Weights of a small spectrogram enhancement model: activation silu, batches of 128.
Rows from block 14, named by matrix and row number. Rows with one number belong to one channel. Each number is 128 + 24 x the weight over its row's rms, rounded and kept within 0 to 255. All counts start at 0. Numbers have three digits each. After the name is the row's rms in percent of the matrix's.
# convs0: first 3x3 conv (model.decb.0.1.convs.0.weight, 96x96x3x3), inputs 64-79, a 3x3 kernel for each
# convs1: second 3x3 conv (model.decb.0.1.convs.1.weight, 96x96x3x3, transposed), outputs 64-79, a 3x3 kernel for each
convs0.14 083:136111132110150157158157147119092091147127121137133152103105124121117135145148138119132137172152179154162166120144105110112113104116088115126122139134125133118125103101134151129131171136128131102130112111106088127146092136137106135127133123158127140143117133125126134138111144142135114139147094149081087138087084114134128136160132125135097117120112126125127126126135147106116138102137111136122128117132118142121124128126147112120116
convs1.14 060:091089067109126116091108102122111108138125113171154137125128130112119127128137146091090095118112107122115128150140125113103086104108104069076075109116124059094114131102066118125120137164199163167159155166173152154164170174160158166139148141132113120141112123135120126119112115114120130131129131135144127151113114107122131124138100081161131118168155144122131143123133131130137142132139150122138144134135135167156150162151138147148154
convs0.15 103:161131115138158112156171156150161163148110108143150146142112129120121123111144134142110102128121110161172143165117129156144115153121122139123155132123131123118123150114076142183130126163181114154135137127155142116115147113129146115123115120131122127118152155142129159161093120131138139100131125102119135124146149122145109115123135115102128133102083086088107088097133135087120119130098114147079119140139112128127133109126129108104125
convs1.15 110:114141092130144099129155134122147132122128115152159114153148142160162160141143134158134102144141114132139139152154141159168175128124153157187208130103122107118117117150113127120107134154155168159135170165136161163131116094127105094132130114112134151142152159140145147138113123139102115118115101115139116123132114103142129111102129165106118107122131113128136118149162160145139140117117154138142156136120145163158140106117139109129141
convs0.16 098:115103113127101122134121132125081085152129119188173157088092122140126096104116077136126155159157166124138123137148150122124142114149142109131142104129117121131127137103111172132128149124160137126128142127129114122114106136136123113158139140103138130150147130136141144138142142127119103095107106108101161125115124111117114136118114111111133128142160130117119092155142133114100129110087095186144146183163134118122143150131132121114130
convs1.16 086:071090130144170167150148141098109120139159151155187139125132121115110111125130118122122117158149151141120109089105102139139136111083105083068078132141130155119110091125195138117138188193176137144129119128113112126113162121134177141159135131159121132136126134126108139122140157155141149151121126139130121132117112118143152145131116156098088119161160151125133122139154142121114131140124131136127131129144146156155142109107112137120134
convs0.17 128:142120137111085097108068111130114122138125129074084098158159141139122092129105112113127130097070081092053100114148109134154144154145152152149135148131143126130132104100157123122159119072142122115105161135112149111119141159138114129122140103137151124132114123119091117105115095092129086114122094124121111093130131104119138106124138162149153117142122094151116128121096105143139141134131129126124121103117113137161132119141125147155143
convs1.17 132:101083129123138131194201144157154076155126108137126169129157141126142145122116111116133149105119124148134119089121115131170161151167153132154146113146099194176105103123132098149134079132116119126147127121149127111125141161118116131144093113137144105117135085101116096117136115093100077102119108129110124114160156147135138148150134131135124136117131138116105146103113130084092098144136124158150146133132126091130121115147135131140132
convs0.18 110:111116128110117097090128171114107127121102140104111122138124120140116101145100140104101075134107109138100142130116123124123120116088123122097108113124147118134166111131138123155131145143114140123146146108144145130129142105104143128137103108154135148120144128124125136134140110132127098135089105129127133158154108104136112112155148141167166128131091082120106110137158112110113133118128128128129109132139131146131120149148138131133128
convs1.18 122:138064027136139129146141144122128096115118111102091111135141144130137135138144129149115112141141168128144138134125143135161176103152137148101102127135157167218183098107113099108113056122165145133133143136146137123138126139142133135115139144127130139130151131128138102133125130136129111115126098115129152140127134127145146151139165123140129098146131136128107124155156159130129125138151165140144153143134148142134131077100101126156133
convs0.19 064:185111134128140102110099173135137142188152127142089133123102110146076094108142147150145110140111113129133157154156150121164121121106128106105113095074094115140122126117104149113147109134114104112135120113133105132111142125081105116065101094130151156157144152156121102141156131150107124098112113110120137132125144155133126107121103118130125114088110107147130164155160133112130136119141175152109151145149140129148134133126115146133104
convs1.19 063:125097119113105109123124142128136155088126155151133086139136137138129123143126126133132129152156145129134106092105131123159143073092087115130143113090108200126100112122130119149123166149106139141130150141130147140125148121153109095133115120140127129117145130127129121129123122134111104106103106113142136120177165157174154159188187186148145150157139133099108108143153146101112100141141141155145138148131139135129127131132125145162146
convs0.20 068:136118131086142127135150095157156155110092128154111131136132120117167120134134149142112132119145120127136115154156130122098134099113113142154154146151147119125116103085099105129138078097124138140127135146135144167107131117093089139122107113118126094171138153127151133157168128124140173120155122132111131121123136130143126143139143169132108142147085112124123141114126128135161127122098117102108149114119159124135136115110132128124110
convs1.20 061:136161149132122117103080083146124079148150115115153134145146139164156143150151160130129136143144135134132122101116114135127126138128141200220185176094080099038099094173151111137136121133127142150140146154140125145147095108144111125151143135132131148142112152148122150136115116121097110112130132134172147132168162153134147134165168134127151146129140126111116106142148137140137126129126132120120126131129141126122129138113121140118116
convs0.21 094:126121113127129172116108124142142135144165140145155146113142106111115134135099137182176142155143160142166135140169144101111127110139168112105098105120105105130143129132151130110126140113127096102088102117110132117152120132094122138112162171138174172135146164122120117114159160151135098067130083079104084107153131137121108137118097161089112137131126150134144111139127125099129123137100108160149147153146147116120126096106121128142136
convs1.21 096:084083139114128158112118131078052105104136162115145110129134130108110105113110097116123134134137146101097080114124140150149154081074073077107095108139113154176159129085122106072111169147167138148147124134139168169156161129136151114123129139134127138125130134130137143144158142153158143154126130140125125129125114119153146141125111119128109120150149162106130135122136132104102121133130120125124123139138133142144143125129129157152147
convs0.22 146:103099112144168166134106117116122136144129115152142140135117106145159134151128139125112114154156163156144126093081100116121121112103094128134114115115122111122130146119109160136141124125116113119126157153140133117117129107112147136166150143132104103118137127132133153139134145151133140148126118124137136116128135126126125112127127135118134124160193141099100087159165161140121124121119105165168146156183148126140133124136146139131139
convs1.22 147:104077099171203189143157158083073117140128146124120122137134128127120126136137134112108122170175168124119116130135128149169147106111107054032081112116131168163174123122123127113119126139128143139131129109115136129125108126117110102107146139145157152144139123135125125124144145132146143137118128134122125124102096110151143136112095104102071084159147135152153144165174150126117105135134126124121123139142152139142144090103102130132144
convs0.23 073:142143115138124092110147157109115146136097133153109158125134100112123084146082100160152144143146112112128119143155168099129117162134121140115123107102079139122094123106137140126143115132150106136127133147131128101134125092101115104117114113109172132149173148147143149179142133149144123126127135111094110080108109129148133133152097125118134127086097124141149106143152104116141098137129173191148167164163164117116133125143098119134100
convs1.23 066:118102106137125114151107119129145146131156169139166128135148150139135139141139126134125127145156155122128110112123121156170147116113096085100113092095127176148106099106179128130158158148153131120125131122119126128129121112133119091125118116125134133140145140135132126131127147163135119116127108124118130123141136130138141147146139171140150142151164130133136131151172160110119117153148168148153157133137146161158136112114130127140139
convs0.24 162:114118099150125090089072066139128126132143112075114093134137144161160149146142151099109108132106089112127117119120172160154187176183184128144164121135141132135148138110114109087094126112110116143145120131121095114107132138142140156145113139138072071064055076075072087103143149131145146122160155144173174158144153155119139149149131143128141149156151157093104087131143118150147153096083099114126142125138134169159163146151161169151168
convs1.24 152:162157150145141150153164170162155175134122131165135140144147146139137140137145148115125122117121119105119119136125118110098095131136121100106092095111103105128125167140151181163145138118126110122131120129136122122133095062053090078070061056049131128137122116115120094111148144134138144141123119135120125127114112112125127121125147151112125129130151148124119116137130122133122111141132140148141143136127131140147141142152151155169158
convs0.25 090:155123125129140140108129137153125125127139121149143145118150142131116114121118099135123114124143144107115127120156111091129111108144160133127107110134108101106131124112143121106122152166172099105097132154158126127132121104123118137151130147120130118109136141132162171151128107131086095092083091095125122132130129125110133132132119130147153141127154119110089116103135116105133134143107134149126135151133110105116111117117107113095113
convs1.25 094:098115122133157155111117116107097098119127128141157145131127135112114108137132125157170176164173186119115117112122141145150159080076095130144127152179145154168106139149137132151143131177157133139132124132121155151134144111120168135146121119141126130130121130117146156139130136138135128136122116129116122131136133149119116121118102125069075095136154171120127146133141149103104118130126118144135134147138136143148125121125123146142129
convs0.26 074:138150116154168162134128125137147153156177151140104100123132110129162134123094161146182155125133130094137126111116133142143098125170180116101083103096111124118098114118096174151154137106136116130183131127123078134148185186140112123109132097094186162173122117145118123112167137141146101123140110130115094138115096158130106079093038079140108115098121168097112146143121163135126127115168135126145127146131152104116115091090131081113104
convs1.26 068:140119151150125125150128141152149158135151142144138075149135121140130134132123125115133116145131116141102094110131123136152144110110126076125126105096097179134147158163102159169116163106062151130130145129127149142121169144151093091115108129140132125134135124133120125125132131132119115127118128140143133148156146150153154176110126183104138155119124106115119104139124117113098099138143140142148141135126147161156140146146129162163148
convs0.27 110:186137173151138155156155127172170155145138143173140131090121120099108115119113126165130110175152165135132172115117089110130136127149159133102131107133137120140153134126133146135137124116100121130120127108106148147134115128110078094086134136129137124128120099101118113111122126121122123149105120149120094113136127133126138142066135176100149157129155133099120130104110114114098125115111109130140112137129124115122121111134120121123136
convs1.27 123:116083074107098100112130112190118088129110106086132163131150153123132134115105112115117117093098124105111124156164133126130118141123097110095140087077109110110131102147122111149153145145146130137142132149156130151166160167163145128120147124140131117119133136124113128123135132120133139125130138123129119119143126122132111117132125104150124121108097120126149140144144134150160118116115106121122113111101093118140168126134161151148173
convs0.28 162:133119142135089119152093130160134084119092066125088076122130123132128096121131117123137129138134102150135103125146147115159133115148123128148175127143183114141171124117138113110143130143141165119095136116082137125117110122119133134109134117099129079067132094062121086068137124116136121119131111114113117103118136147124158155111159161121150151159172135128112089117107090111116108123120121137111125132125125120114158133132155130130149
convs1.28 235:136142124139135122148131119165138107145134134120140146095086096092082084090069073155154140152150138165151130125147128130148128136153134147128132135109111155115111121142130133136127131127104101097106098101108088087092137148143128124134128121142123112115121116117109115113136148135132136126130135132099083086106092095091079082108093096090068093075068090117114118130132121134129110072058059086073068070065054114112128111108130122118129
convs0.29 112:111125145118137111148138133104118138067132122135127153112122141122110145117120150133095109088119119105132135136111127107120110108103106150165153161155136156151137142129140146116133124101111108146184127156145132143144154116128132111133103118126081087086099100115095127118125131157136138154135136130132167125154132129151146116151132113159110114147084095102098112114098112104106138109104111117111120134135108152136138136126137142128117
convs1.29 175:147154132148158116155148114133142138138126095129108095089089072091089074074082069160166161156153146148152164135144151141132148138129146163137130141117119133129141133117114123115109113121138094093067092094068069081072122120122135130132140132128129137138128141137131135136146163134154152124165146122099102090094103088081090078095119111096120102103130099118133122129147139125142140088087094090096099088085080098098090104093093104101086
convs0.30 139:073083085101089076105083067117108104132125103078087079133129128131124128124127139088110097096098100140117124139133155133141170177176191135138132121132127149136123112108127125102109120093094115108119117110114115095092142142145139142140156148146088070085097107110105111121164144139135126134134101110148150163137152143147142140164157160170148163168166171124127131118142135189175179116131112116121106109124116146154155149135137161151152
convs1.30 121:163163137172159159152158181144136125143129125138150146145145146141140148143141145103099099097096103099100104109110119104100110113115118128125104130150137091109133119109104131120112139132124124131138126130138129133136138117116136127107106099085099104105122128127133135133128123119120126129128131135131133134118124120133133131150144149144144144137139143078083106105107121128119117144146145144140143146149142159159157154153155152157152
convs0.31 061:158186123149091150158131147132141136131179130138126113139127130104127140120120107138146139115118140133126152120147150136120132135124131116085089102117135085141116093138137106112112163147086145133152106138115117133128125148164117118117127163134202143155109114124125121152138138122107102137146141143138097146152126069126099112119060122102096123102105151168150165118145125145124110164156164111133145158096125099116106115121099117155119
convs1.31 041:139127139123126139133134158148171188155156137144148114144130138131136127132127132105101098095092101114127132136148142119127131130108122081100077080103084137135134124160143135151142142104130148152139120139141147151130145150131113117122131129117125128126118127122110124126126128128132138127129127133150146138166143139146150144129148171136151153107135107125121119118120110121124139149147148142136144124134121151153150160147144160143149
convs0.32 077:127129116119156145080137130105130107153153152137126141145142152148151139153122118100115108157128119132133156106129176138142125130137124118085089106103096135110153152123122128136142113117137095135150126134129153128141114105114130128113140098115129155142176157151130129127147126133158113112129105122140152155126125104124107106130125150144156153142110103082106127133147118115116102140126142160150150150142160130126118095127124138169126
convs1.32 086:123075076142141115142145137137140153108123139096104077144138136143140135145140128152132135144146157120125119139133136166194188109108129122129144141143144224234188151139116111099102105120129143137132155143138152140134124134121128104119155162173136151145169169151129137137154151151130112110101097112129139133118114110158152153142148151134135125147139132109114128161171167122117126148156160158162160160153177147136128080071094127128133
convs0.33 081:129148149123127134154165152122137141117153142120135155129133153123141157138155137121155162128116126127149142129145125136116145149146088138114130119150108123137155135135144103151135114146174152147125148126127136163113118087067147096126103120105110138102118128146135155180098144107155159141129159128149118115137140113138095101137155138133135131138104123147133183125142140148143124112138122103111121131110128119085102101112106131093130
convs1.33 085:110161125137126108140100106142207152146174113126131133150134129157153147143142150114098114127107118141126150127109111138127133139146145140138131143110105106129141116185159109123137105094129150143127140138130127140142081093101093114113130137131135144137110130132123130118111115107098103099131133122153135122146142138133134122157169144134154134106100084135116114150134141159148126143145151127139140125130122130108123150130132146128141
convs0.34 095:107106119114123127129119154095071097130124095171174126144139144154150128170131107139110135144151130157115120125149151116157134126150123138124102113118109124139136131133116130131142080163160105134129118095112150142109090112152094132107134123119132157151163170158144154158104155164107110108115107103154141130153149126113130128164143127151155110188158128118124116125151144138129103078104121124114140120130165121127137133126110096128136
convs1.34 117:123101090148158118118125110097137149119113114116120096136132133132135139145144157130122113164157132146149134123123118136142136129121157136172107160198142169131115168116055136096068188153117154155168140137150135132132165158129126125152154131168119118142122114129133141120129107108100087123110102120132152160113111127131127126131111161079097146105121127106102137130134131125148140125123127124119135129128141154148121138140111140124126
convs0.35 068:144101124142124098116156110119120103138121115152141153148135134122134136139132129162144178119136144100101122131157137110104139155114135132107114090103111119092125121146148143080120166127138133119112124136126084125128111100090122138103130108139150181175184159177173181166137153149129096135102162145100082137143144126128104140100137143159136181127117138153125121122090163114125110105095097163156133177149150133104092128120128141113074
convs1.35 055:120127115149136136156127115146144137124143141131121124143143141139124130128139138138137144145134149124114123124140157130132144106108108123121117123129139148156126111205156117114117101101139160151138150151141160157144101074124138131118110105101127125122124123113123122119126129134132117129127128122134111123161139144140142139131161133095110109125139126116130137126133132124127140151153151143131144124135127139141145132124149171172157
convs0.36 093:143141122125125146150157172142160147109142149109149155132114097112123140122143167152173157094094138132141153118133114104121109153111124090109083093090078137124120163164149148115118121129139103108115080112114127116125132134132107109098112127139182171142162159159111106083145125138113102112092114113121120101117100141102105129118104118118113108083107106122147156122126132068099114147172114120137112124135152072097115095095107123123115
convs1.36 081:117129124107113109112124143125135154120127113121113084134134133117117121122122107090103112091114099096110104137127131138144143102107103100119119118107117161184197129130055108118097120116156132142142154150142181157143152135150132114121134136130137148140133140152132129134136139144131126118125135125138144149135133139139129123117142147157158169131128134112115113111130128120124125146149161130131140139128133157137134159152136170161154
convs0.37 147:134157133094117097114075062105129133109113113104111106133144152119119123125136131151145137120142134114109130189150165168151178150142153161175179122146144136127144098070090157154190145117154128143137122125122126128126159164175111120153161167162077061063100091074060074072146145142182190177170169156126118114135153146153176194123129130102123127136153145096100087109102121142126131108128146115122136107123133161171155158143160145131149
convs1.37 131:139157148121134144110141164159133132145156146146146130131132134127131130126137133123136123129147144111123126131123130145145144140132127132164147125137136079086098138097089175193177158162135095096100101108114102112115142142137109096080075059042110107120119115120116114119136139144133134141138132136101096095124126121123117121112112122127145136113120114128123118137125120121119121122104106127116120133126127127132128127132129135141135
convs0.38 114:080085114149155134172151138113092127129130118154148131123124111138130128138132130094091080169182160160158135135107110129122126135112122107104116131117131124134142083097104158138145155132148131138127129117132138161142131134158146135125164154140117123121122131129155135111124120148144132138151135149121109135119110124126142139131133133107131109130171147116118114157171144148141133122135110137153155155170128132151148135137144160137151
convs1.38 134:132102107181197181128144150104094128154121136112103108137132123120112120130131136109102108145142133115115110148148122119115103095101104058033070111120112138150157161112112147108118134121120123131133116110120129125133130153142105102102155161159127129142123124139112119120146136134154159161131146147125139132076077096127121124114101103114096101147142141143153135135133115110109111103100098107101097139142141162171169128131127141141144
convs0.39 097:140160151138127102164162171136128114130104129119130144120160119120127133130119113149170165117152144157148157118144122117135101132104076125096099116109123138133093114164126095155133105136128133132105109117119111123119111119088126131115121109086129136130131134138140166139097114110145141130153155159111078129127075116127102097137140146123096109104079117151185180110126122126139123116120129119118109090090096123112108131108136116122117
convs1.39 095:169108133128086118121125149129137161125121098135165148134115118141131131131123131119100106100076106143137154150149125099097092143133140095093097125102121113128146148167111091121122084115136122120118150149142128140137075098091111137124131104079119142129113135128116130116100092107096095117118111120164144150147143152120127121136126094151151150129138136131129111123127129149146148149163157120127133118122124132115117173155154140131132
convs0.40 080:137144127134143149185156141128103117121121112137164140117129108132148118136179136139117139145113082111129130117120148150128127099108124083114101095110110134145152122154141142125134112098139102120126149133140162142141104123138141122098106107100157170122120153116110133105126128128120129097135163133158100123130097112165115130151116121132124111103101131126154148140150135123118107102122127100137140119147159086121102155100118090119124
convs1.40 076:109100123117109131092129158121164195127120111109086062150128117140133126129131136117107107123106108169123122139146119149149121135118119113131103141160141172173225162126110149083072175115060134123133131136150149159153148155128122161128136162157110122142100115131116149124123130125089110114093127118158141131156149139147156145126106121129134156109119131115123115128126113145136125149134133142133133123137141141120122164139124153106114
convs0.41 122:112115116103134118070116142129147154126131128111105139115106112129141125128132122126142132154155151103127125116110130142141124127116098106107105117124126132143152149159151117119147086109135141130121132125125143107092129111125116119125118108145121133115146116136111133133122131151119118136090080105129116128122121098116115098112094089123128091145121092088101100135135118139122115164147124135146128075122125144127124127136129127128136
convs1.41 144:146113102163146144157149156117127103089089125087079097116121118113107090105102086155129140168162164146144113114121136135161166117147148157134145140124142169168140138129114115134119108132122117119113105099080097074067091113126108123139153141148138135128147132127137119129132143134131119121140132153122123106128118116103088090144168130135120080102077073149143137163167154131130126122123123115117116114098108096094098084099100102124107
convs0.42 160:089113098095093123126103107094095106084102098081084071134112122156116131158140142101098105136106118157139123183185143162156119152165142169169162153150153169152161123120123134120122135124115118145150120132141115118140174141158184141152164139137088071084103099095101093097145139140151137160143140148181180153156175158155155140158157112157172121148155135137095093129119101163136123118120140111115109132120111155177167169165180173187190
convs1.42 116:110152144122120125117110114121148115113146137080100117127127128126129128122122126123130118123125119121127122112107116119114114111129097141152103137159113136167129135147156142134140136120114120116122107105121111100125148167153137168131127169130087076082094082100114075104154122157144113141147111125113117121122119121129127128144154147154137143148124127104069072109090091131115105127120128126118127130122126132143141128141144116144140
convs0.43 096:147135154141136138107096100111133140119137152089113121144134139118112172110128160112126141099121130089107118106103100113095117139102131168177179144167170118094103106131045112160109107095119129125128107154140128120124143159134106128140092118109125121131109127130132144127134127102135146110147147139140127122145131105141134095111132143115119162125104133152170161133115151157147164151170176096143139078143135162163143160132151130112129
convs1.43 097:150148154115098131106101123099153142122142128159161174136133140162163164152155161127124127130117115136128129112106099137132134158177159171186143084088084025060084099105160125137152135131120128131150122126131102098122106115100104149148125144114130127138112123124134126124098085104098112129154136152142132122155154154142141137143154126140143137132120115138128126142124132145137114128133128128129121128129133122115124153134129130124130
convs0.44 084:128132125127111125173153129157136129157151138132095092124113095108107118094127121148151163107097115130143136107096116133162134181165174125081085099108106116148125116144119128106107166134100128128115136138127105124145138165123115073098119115093162184165132118123090098112117124102082107106125124115148144165130132141093097082111109125100128100098123137128136138141116147125116106132149108150109117164129092128130115126107111127139120
convs1.44 085:134090098127068119148129145167170155124143120092118131128133122116118110113111110099105122097101114135132134104107105116138131114116095117129138106098097207180185118167106132158115112116116134128124132130139154152137142116151138127147113126143147146127138137124117129141146138145123128144108123135148150129155145139146136144147180149165180139135134130113119107107113102109103097144157157149156151138140134121123138133128134152145134
convs0.45 094:129167163124142134120147161118148115163143121134121142129124120148139132113120126140112151111124151174166152120135101142134141129111112149117134143134135119105129131140091133153114126176146137120122126113148135126134075085088119101087103112102111124122121152118145158141120104100132154129176159144111113132131142149134129106128157120122139125081109137129140144142151156138167127095113126141115101118096131137123145136109130114088118
convs1.45 079:093106118124131141105121144140171192131114117148157127139132130136138135131126137129120115128117115155148163139147134109120103123131143079144134121139135106097107156172122122141101102129085157149155131136145137141146079106079089111123149142125127124133120122135126142127121116110127116125133124125157142137135125117146134126132123140126131126134135105143135136134131124159160140130128137129109123142137128152145143165155150111098132
convs0.46 071:156149135117140121116108120109133140106128111159139147123130152130146159146130142144163157094116129128124106116131145120127136124110138135126114134127095140109106109112107147161087128161153135139114133105123123100133127103097100115119087132107135137151129117109177164151129135105141118091156133125125130101120135152134141135179111118148134172109076126156128146144121139117114138097072149119073146134142124132135108142099130094103110
convs1.46 043:119123119139142112129130105133171176131156149159169148142139129150140137142144140126134123141144144130146124150144145143145164126120149092155122108138100125080081135144112133135101131143122169157154155150155152153147122133115116126142128145153118130135114146124113140125126112120121114115120123126136131117155148144145150144110131146097128122103138120133127122143151141138132134146147147134143157136143146165141134148134129164123132
convs0.47 088:148155143154140167154088120127160160127165150125134151137117128120143143138131149122145144127152161130131136134101130112126111144132134121088125129104104126094132185145160149109153140089133096103118114117118112114126159165179141131133123148144182148143143147148129090120142115133121090122117103112140122106140125131146143139136106101100076093083090116094101129141124139127113100151126123147148153129145168113100116094102099112118117
convs1.47 071:113132131133137119145141141114118126138139147143099064132129124123126120123116110109118122120118122105092086126128135149163167120113112120138130128122127175188170125132093123126120118100131144149133159149121186162127153130154131128156127156153139144134146137128137127139138145137130142125119136136131143140139133142155148153114122152142135127147141149123133134130125128124105105127124127131131129135130142151150140133129128156162140
convs0.48 111:126112162094113111124131117118136127126152103125141124123114131135134145147126137081055090128111129163174148139119109133096142128113120141136131117156133134122141097112152104087147131139110150126141117125127151185173105117129118104139112118116111128112148144155155142147109110119103139149149162155142118149136145139118145119190152101183159114170151128136131145108109108144154141163185206098122132067099097116126115134140136121117114
convs1.48 112:148133141116102133102095120127140101121094089106111132123117129139136151145144155104095109111099101150139137108108106096080098150155147205173151158130134093086101110063105109082124124113163128114127120118120092093108118124096124163160160164152131136125144153149136144139103114108122152154137149159158150153145151154137140137143163126167180151153147132134134142131122133152150152134140132124141129135147148118105124127102106105087086
convs0.49 090:141124103133140113113153148126132123115129119143130147108124120112126114098098110150122102141120085152116118144122097148135111111135136099097095133105111117127142136145128133128108135178111158141147156127165168150154130108069154099101117094124117131154114139126126138126150137130106128106085100123096115131112111115116089072119132156158151164146116122122114119119135121125095126096095098142127119168141114105124092136124121117138114
convs1.49 086:113091071120142129147127118172149120115114117071132128136141138124127120134123122142126131132137141136139125141142157122160167074094091123120139121147157209223137093195162069133136072160149124114128124123142138144150139143150133113125120107139120125117140135129132134142142139148136117123114093110140147135136142125158149137157158147138132115140149124108102110128129138131138138136143157144146139148138153138134141103106122129141143
convs0.50 066:128126108126158125109168174085145129121145134094139150168134128153135179129130180134123133130147132138132149116132162136150103128126110112130103148114108162110117146105145135157121087111125136158162106178146145166121127068135109159148101113121113153137136119097132162126149101104130171153154149155109122106112149136114094103137154129166130157124116141124119146153145119126153142061136116094088125090105183143152136149153125117091136
convs1.50 057:107125103109124109113101098135187158129151094126134083153141133165158152150154149117115122133148131126142143139162146155155153143148158164188160174138137164127137165146087151117096109101099157153137152145132126124127113127105120135134173169155152137138141138151137138134122116105116113099144130120147139141160157162146152145139147141108145156095122121118135125134155136137133136151138148144144156146137152135110113136112110148125113
convs0.51 092:116127111137143090083097111104147146129138115119119143115113145135084095137113085105128134101098102078071112142139143087126126130140125136129139119141140114120118110088098112100084125146104162133131152136136122141117116109091111107119082075108126132123148141124154178155132127130132136092108121122125138108112120107127126111116104102141127164110108143148140103121121107148141143113122151159131156170166135111120135136135120119118115
convs1.51 076:126115113140139140144127119130129143124137159152158131137144141139135127137132127149144146160174161140136118115121127128135137099109109116128127122117113169135104152177186130177147113142134141144140142134125146136129132120123133124142118099114128132119128117125132124132123124129131124130133128124153155143165166166147146156149152180117111106149163155124125119136138130117116120143139145140142134143138142153143130128116131140154143
convs0.52 097:130120120134121106146146147143134137133153156139114134128109122102101117108106123135110120106107096117128147119110124133153149131153149069077071107099100134127127166135172170102120152123108118143121112139132103124195133156149136117122120103110173143147126144125108098115122100116087091079090089129121133127100123098088109145144118126120101111124110135131128129146130136117092100106130123127141119163112117088097090122102085116137106
convs1.52 081:114115086146115111171145137140184165106127125062064106131131115115116107121117112100107102094101110119109113132135120118136125111100082132081095151136123225201176127105128144099132125095136136134121140143147149143148153105117137119104130146127121126123125115134118108133140144144132130130117124124139144138129118115140133134108135151141158145152144136111123116122126131121119130137134142136131131135134134149144156144149143164166146
convs0.53 087:145148148138134098127111111114114116111105129141117106135158155138129148122121139117142110106157108120130140123118136109103138099121119159156158125153119080083085137117107119156155114132145130124116150130118181149110120138151106126156106106113112087119120111124140139133148122106125127136137127105114144101122144141134152098158157123118149164099126135130115153136119128142145140123097099104091124131133119124151145111111110115104124
convs1.53 100:153131148140117127137144118119130122108140157108142153133125117133140140142139127145138141167150129150132105084098077152135120146128152194227208155141130112057082137098158156112112171097074147146140132138126115127102127128125120134154153132137129141137113121116114139114116120120086114133127144139154142119161144134121135120132148149080124126093136122116115112151134111150143120114106096120117118128131141097103117126114127127106119
convs0.54 076:143142177144130128180146127120101135137135114138148147122116145123160168136144135170154143172160155148097125120159122143126133132094094115151095112127111124123098112123135107122124153199165114116101109118133098117133105121111136153132151131137178124142125128149155164157143126131128126103108141156111106149123120171136145148129128109089119110100128133103119094153149166147125132085091120128126138128106129137114112125106117073087093
convs1.54 067:101111105155160165119104136119153152134156138172182143148137134132128128139131139132127125130138140123131143163177176124140120130129137093112109129125108112063074146175117148163118122145132156171155155146137139141131137105128129135131146137125121126132117119120119127113109097099117114123126106112123107120129105114127129124095099126099103116154163166145162153122137125103129139134138136132121118134122114161155146167166158148148153
convs0.55 065:125119112173127141163131168126107101127132115194169166116143123099137097110140079157160120134110130093133129115147132135146149106116103124118096122092116130132124120143132128125121140175140109128091131141133126112136111128135108134153154145124136151174154150161131136157107120126121108121153129128136148115096101126142092134150114136115152146094131153127154164156119140128087117113103130150126123138141142089123129139138124120098116
convs1.55 045:114087106138139126124120118137164172154148142150153125125121122129120116131124124125109104149127142153127132106117135114122144127123141071082088105143140173169144129135138148134126178192164148155152145148128145141134176141127153143147123117142124143144128129118120147121128119138127118133104110127141120141124119115153140138114106111118111123142155123123119117133137126114135136142150150144141141137143153165153145138127123135130137
convs0.56 099:104116101127114138114143148120128140107150171105096152108095099131124106157142155117109136128108137131097146119114115141124110140115130103080088111066097121116107124152173124118083144141109125116132125120125118122161094130119110111132118139132142149152135138148124125152125131143095112132088117134142105103114110136092092146157148134163115108116093135103100091111128117126129134131148141104112152123117118113093089115109102145140128
convs1.56 102:133106051156144100153123099102150131102135109081055080135141138127128123133141124116124128129137148102105108123127149141149165098117102161116100157128144191209168105102100112127126069119156144146125140139132149136144138143133143144129138148129136142120138133119135103142129138143139127116123120115129146129135139140146139155120140119140131089153147142122129119151160154113124136147145162132143153148145170136120126112110120147163127
convs0.57 065:137152139152133149170128134131119144113136133132123149120127133106120127151137177103123115155150127125128155135117138094145111146085111105130109114116088134121107107135159096137139123110128093085072103117116110062145140151141083105138133131132180114134177121120144147146112130151110131156085158161116089109148109145147133152134131134107142136109067157111109130136143137154131133100164121107079109120115132118131142122120111149128128
convs1.57 057:156135132127093112145092114143139149120127159130145152146138136143148142149162147127111112137132133095116104135139139126145121110105090104098089112070079102088135122116113148162182160119110132129146166140152164152153108129139087100144125106122103119117129121117096107089108100117109107103130131126131136139152151148132139131155150123172181150121139108112106101128157138102128115140144157127127133122130126155130120143123125179169160
convs0.58 091:129138131153129143133098096151144149169160164129127124128147122129109143117113130144129125128123145136124088115108109157148154149174155116117133103116106128136123150159137173160163169121129132111105141124118090118137161154149136128128174177172188176154139133142084075077134124104130104101122131117115142129151134145127130129134123136105096120110118131117141131131124147109125141161142143163173150179140146137141154097110115136141138
convs1.58 090:081104117102095119145143135118123106126144126113126168128132124112124125102104105095105114114121115134120114086080075139136131131127116106112120111135138160170162103108135113118137118126134161164156157160172149148152170142143158143145125125115125130124108117119123120132137128111127124117129136127132132124129124125114118139158143146137132150119116135111120130107107120096084098127133125124126122108108113141152164144159156144148143
convs0.59 090:144167168129142129147149120116133154103110163110126110142133140120128148118104144138140177131130113150117151105090103096117098130105122114115139114099115145101129118120088101120130119130113134133120104104110140133131140135130112132102101102123143143156130151118116113112122115128156151161131154170127113103138092115129112103136132115108128136137115148151193185093132125144177141108144149092115120083065091123088120120112107136104113
convs1.59 074:154142162133078113120110140120175161125136134129123164141139145156152154141144143108098097097082095136133153147156130130121112147147137131120099105084084093106135127104138129102138117065076130135149137140163123129156112115080112147117134130077121126131122121126102119115119113113117112114132124124142136121158158154127141140116137119154172167119113112133123127126123128126137128138146154121126125106116111125111115165150140149122139
convs0.60 099:096126120111116136103128130148163151114141149074104123130108122127118115140149163129130139137107147145120128120109126128120079122106095107086095113099106136116111121160190153127141146123137116122133140148156089113140147141143138125124119118130149145159137134129135119126119107133110092099110095121128115102095133135095102143139126122170128111131095110094097103160114146138130151126157139097128134088113138114104106124105108125138121
convs1.60 099:139124090158140108158125108107142100108117102084049090141141137144141135138144129132134125154142156118117109109126140148154175102136124183152139183134137183186156130104096117129120067114142142145123130132126140119125134125140144148129146163123136140125138130124147113140127135127124126112129130128128144128133151144141145155129152142140139115149148156125134131153152150112112130140136150133138146142141160127109116115106104144149109